Rows from block 4, named by matrix and row number. Each number is 128 + 32 x the weight over its row's rms, rounded and kept within 0 to 255. All counts start at 0. Numbers have three digits each. After the name is the row's rms in percent of the matrix's.
# conv: width-5 conv, dilation 3 (model.blocks.4.conv.weight, 256x256x5), inputs 152-170, a 5 kernel for each
conv.48 096:085103194113248108154123159069135102081124176127183122112073179140103139101065078116168156163135151100138074108159126184154182102074169169110128144151120166079150164114111154170136114138148118137142121109119091158088095166117152137111148122077122133117102164099090153124059105074109169
conv.49 097:145095136137182156148112156158130198159124122119135172114160151110180152140093117179210091168174062185109188100113150091081171157165156123107106100124162137162107106124128148161085122112099160070127134075163155117171149117100135147113118085161151106122139126117158133103104095117191144
conv.50 101:124160083125079107141160153149096166129101123148094105120197105097096133147142122107131139177178106107048111122105114120110086141111146130129154099130103141114178108221141127106128159212113000150164112111055180175086127095126096136117129123105145141027168077069125164149089126111152098
conv.51 101:092123130119135087078137179130219078124135148121060151150123134053159164122106105146127159085098144136159095131135149131162146124142090087148149122083119153105130127172148088110186160151122124102070123142119111108154145127087078116132133107123053170154105124112199154100169108081090190
conv.52 099:124111164154086140166155121105172129118169064113102114108173107161201124159063151119153101063133142078139093071140167091157134088096154131098191173033132132165058105115080158104076104091082165152181084073127150057149200138123139064156142108177121145130124114109145142077150105132170169
conv.53 096:161128101145170136159135152089092129117141139088080135110085178125117126122208141111116131179131125138121130148106148143112154154050154105148080159055109104141149139097147127131205115080122154173085153123122075145089131132153150125115143139100151182187111132131128129125166149116174097
conv.54 094:161160153144081150168132144125080159138203106190119118122087143119130154133126161087143093149200103097152187166112100135206130118147126147143182090107127106126157138147181158070110021102088178110127111158112155143081027132115161128115125089155128131152104125159146110174142091167088159
conv.55 099:156106123131091200111120116098114131172099130081131171132137105123117174097196096093121194094102086113175088171140134110130156126097179185136104189161163183128073099071113175165131112125198092111167152111096131143175138141101138112111108117050110092141166171142114130158147095106138135
conv.56 100:088159068129136085157176134153132118111101164128151212107108086159174087089121204063102102110154115133106174100156160147089176101072153093140115100178139147068162115100106167184141172154061116077093166104112113121117121133108147111155095085105192077086102165093096174146164189124100084
conv.57 098:111145112162115115123118132185073103101161090121144079147132115145080108151132188010123107069083196146139148168110114078131132162151079105114129137158121132111118145138138148207182107128154153135159112133122086140103148111183060134117132100146175137077134044090195111141148097102119129
conv.58 096:130137114183069090121132131150089112178088115037114142105151155087126121134144161047120110177151138107127124122131143102129183146116152149136117159127185138126147108145128131112152194137097172153172175121064068114156122056160070128151162170147129131187126149060101107165156180135111132
conv.59 096:113108060191162167097121108111087092083190100070113149133044116180120176109121106143120182109071105142147113078184114182169142113126163089131075155132148142193099110072157189097132131099163150147116141164175093172173133138127167121190126161098138106114075145158144165103152149181123140
conv.60 097:198105152157162075116162153078183129130169146117152126128174164134145177085188146096121122132115131107127127146151125167097140173105113120067122123143067073138151129164147077155169153150176112104101107131141081121123145136152120175112150094105096139152122183113113087139126105163129099
conv.61 110:107128154071132107126153128188121154104111154130107128025138103104127113209133121133153127145227066118080145128100124099115136173078126146147175079119105152106079113208111136138047147098106144116086140142180130106093132165133159119123105151121119138139184130161095125153064084207110183
conv.62 103:128073128104138090132169171091074142110152082195164113081150088142127128166112140155099090108112093142127121125104137129132125124085195119110132113101140093127116145098114191145095117153181138116166115137130156128168125131099138128131090179116152180134063114164100147145111106089146145
conv.63 102:186137158113102105135098147063134135104136136070118131121149139102078143171117184136153169135077125109152120126148151172133161098122170214120111103062155142173118132149108150089113121147118139101134145121117166133169162121095142138145108136136117086226134070144156128158120130135071118
conv.64 107:124137143133120128112123150117142113154129120104122130138081173123107131137093149145175123172075086112155149116098225103097089153132150152127092139152111135127126125068144087129158144125140140159091078166130140139154132157083126066117182073161103144082091147112136132136110181139152075
conv.65 096:128148110125096090116135109138123121056144185247161134074117136144140089115134138125098114167079120097133174170160057159099120169124180089128122140160142137147141134119109137097147207109103192109155118083145088070176136125133128141147105119169139106147139094124127095166069116121142115
conv.66 108:135169076154129085149121148109105134116113145144039136147205138150107083150107153091222091136141115148101100141135169072184135106122121160142196131094160125113225108084101207027169153151115110126095125135141096145103104168069167088116150125151085085191138128149102149109156131133222099
conv.67 100:119087157162170082154140146155139144158167091125113107128158113123127165101121150116122119120178135092138125226161114115127120178106177119169209136130100144109145136089221122057096122098172111134126129112105126130169161149160136118118178117125130180155095117127097156117139075150094146
conv.68 095:202136114127113081170097171137191145046132111160074163132130133128111100174131139148123115112111103143136164058142129128148090162111092090116100103104139106131140145124128119075169075189101093117137149108094227218134143094117135094140129146163077139148131164140058161205120115163092137
conv.69 097:120134113173109110116093202083111150126173109159070169144186100120097153127090153191072130111131172141085159085199148135137116144128143122103113168133082165145111113145150125137104136097199152133086128120163133147055118146119152126097137140166116120135132150125125131113083135153104143
conv.70 106:152133075107136119137100137115187090069166137149123146133129177176095106092104036139177170152102111154115071141062130116144123098104134156117094081174143113131126159120127169129113073131100124174157099107085129133154129077166155119097101084147118150094105082125161115153118107111099127
conv.71 102:089097120157146047177144128169167169197112087104096115124111102138194077117114184096088135083176158107182146126152096130142135098105141136098181157107107127075134154146099172120128158127086143152116116167086114169062144138099184197066069168109108098135185158095173119106084149177134069
conv.72 113:135119145160139120170121070125121134148099110198081132138072080183153110104129167058176098176131105127134136124150104163081162121154163145175080145139153149105106126169048136120157166105135111113163072169099137140167100188112102174111121113124175168077139062166152114186149197106101159
conv.73 096:160055118138175075097134084151171073154128094156162139127105185187071169114133051123150143149087143124103182103146118126158144122110123129134126082161154107169159097114081155135121104122146152164103147113136132107148174160151136163100124120044123129114186151108109122131090210112132074
conv.74 097:144168039160164106124139127055115116116142105138102180143115116097133091153082129115120124098143190123045104162130097140082131212183160106113158127119080120072130168126214102116136106113128167119137083139165136096075118175147186158123069093133130098147068093142178133093200128138136139
conv.75 111:166142058147130064133139125153155079124149119151151140107120107146116192065088073117121168103087152112149102130130143110156136112056135086145086148147126171112141144103120155095131191122091111123101187097140113155091119091171144130142137105105066142131172147124175100138103098187136155
conv.76 099:157091155141074152131107194066084143081094149152078167085110114076145119132119091109121169127130149143190133185104125143142140106137131153130142094105121104193149103131122179140078132139127089162137123173112103124121126117098138101162168157096110175108181136100103148114111134113085197
conv.77 100:123078140133131140166087132119121117072181121148119142127137125067219118073148105146134129098137091178145154148139142061109112134169198108199121169133203098169102113167072144145130162136103104076097148131117152119157180105088118122102123109163098115143175108132144138130067123115144141
conv.78 097:106097089179123116115110143077164085129160117112130112143120043140138088149126063130164177114214117111078104143116109123163130109113106086114145156116147129127156133182087180189117125106103142152127106135155121102148119156089141159126128139160077115147133091183148058145121149150184176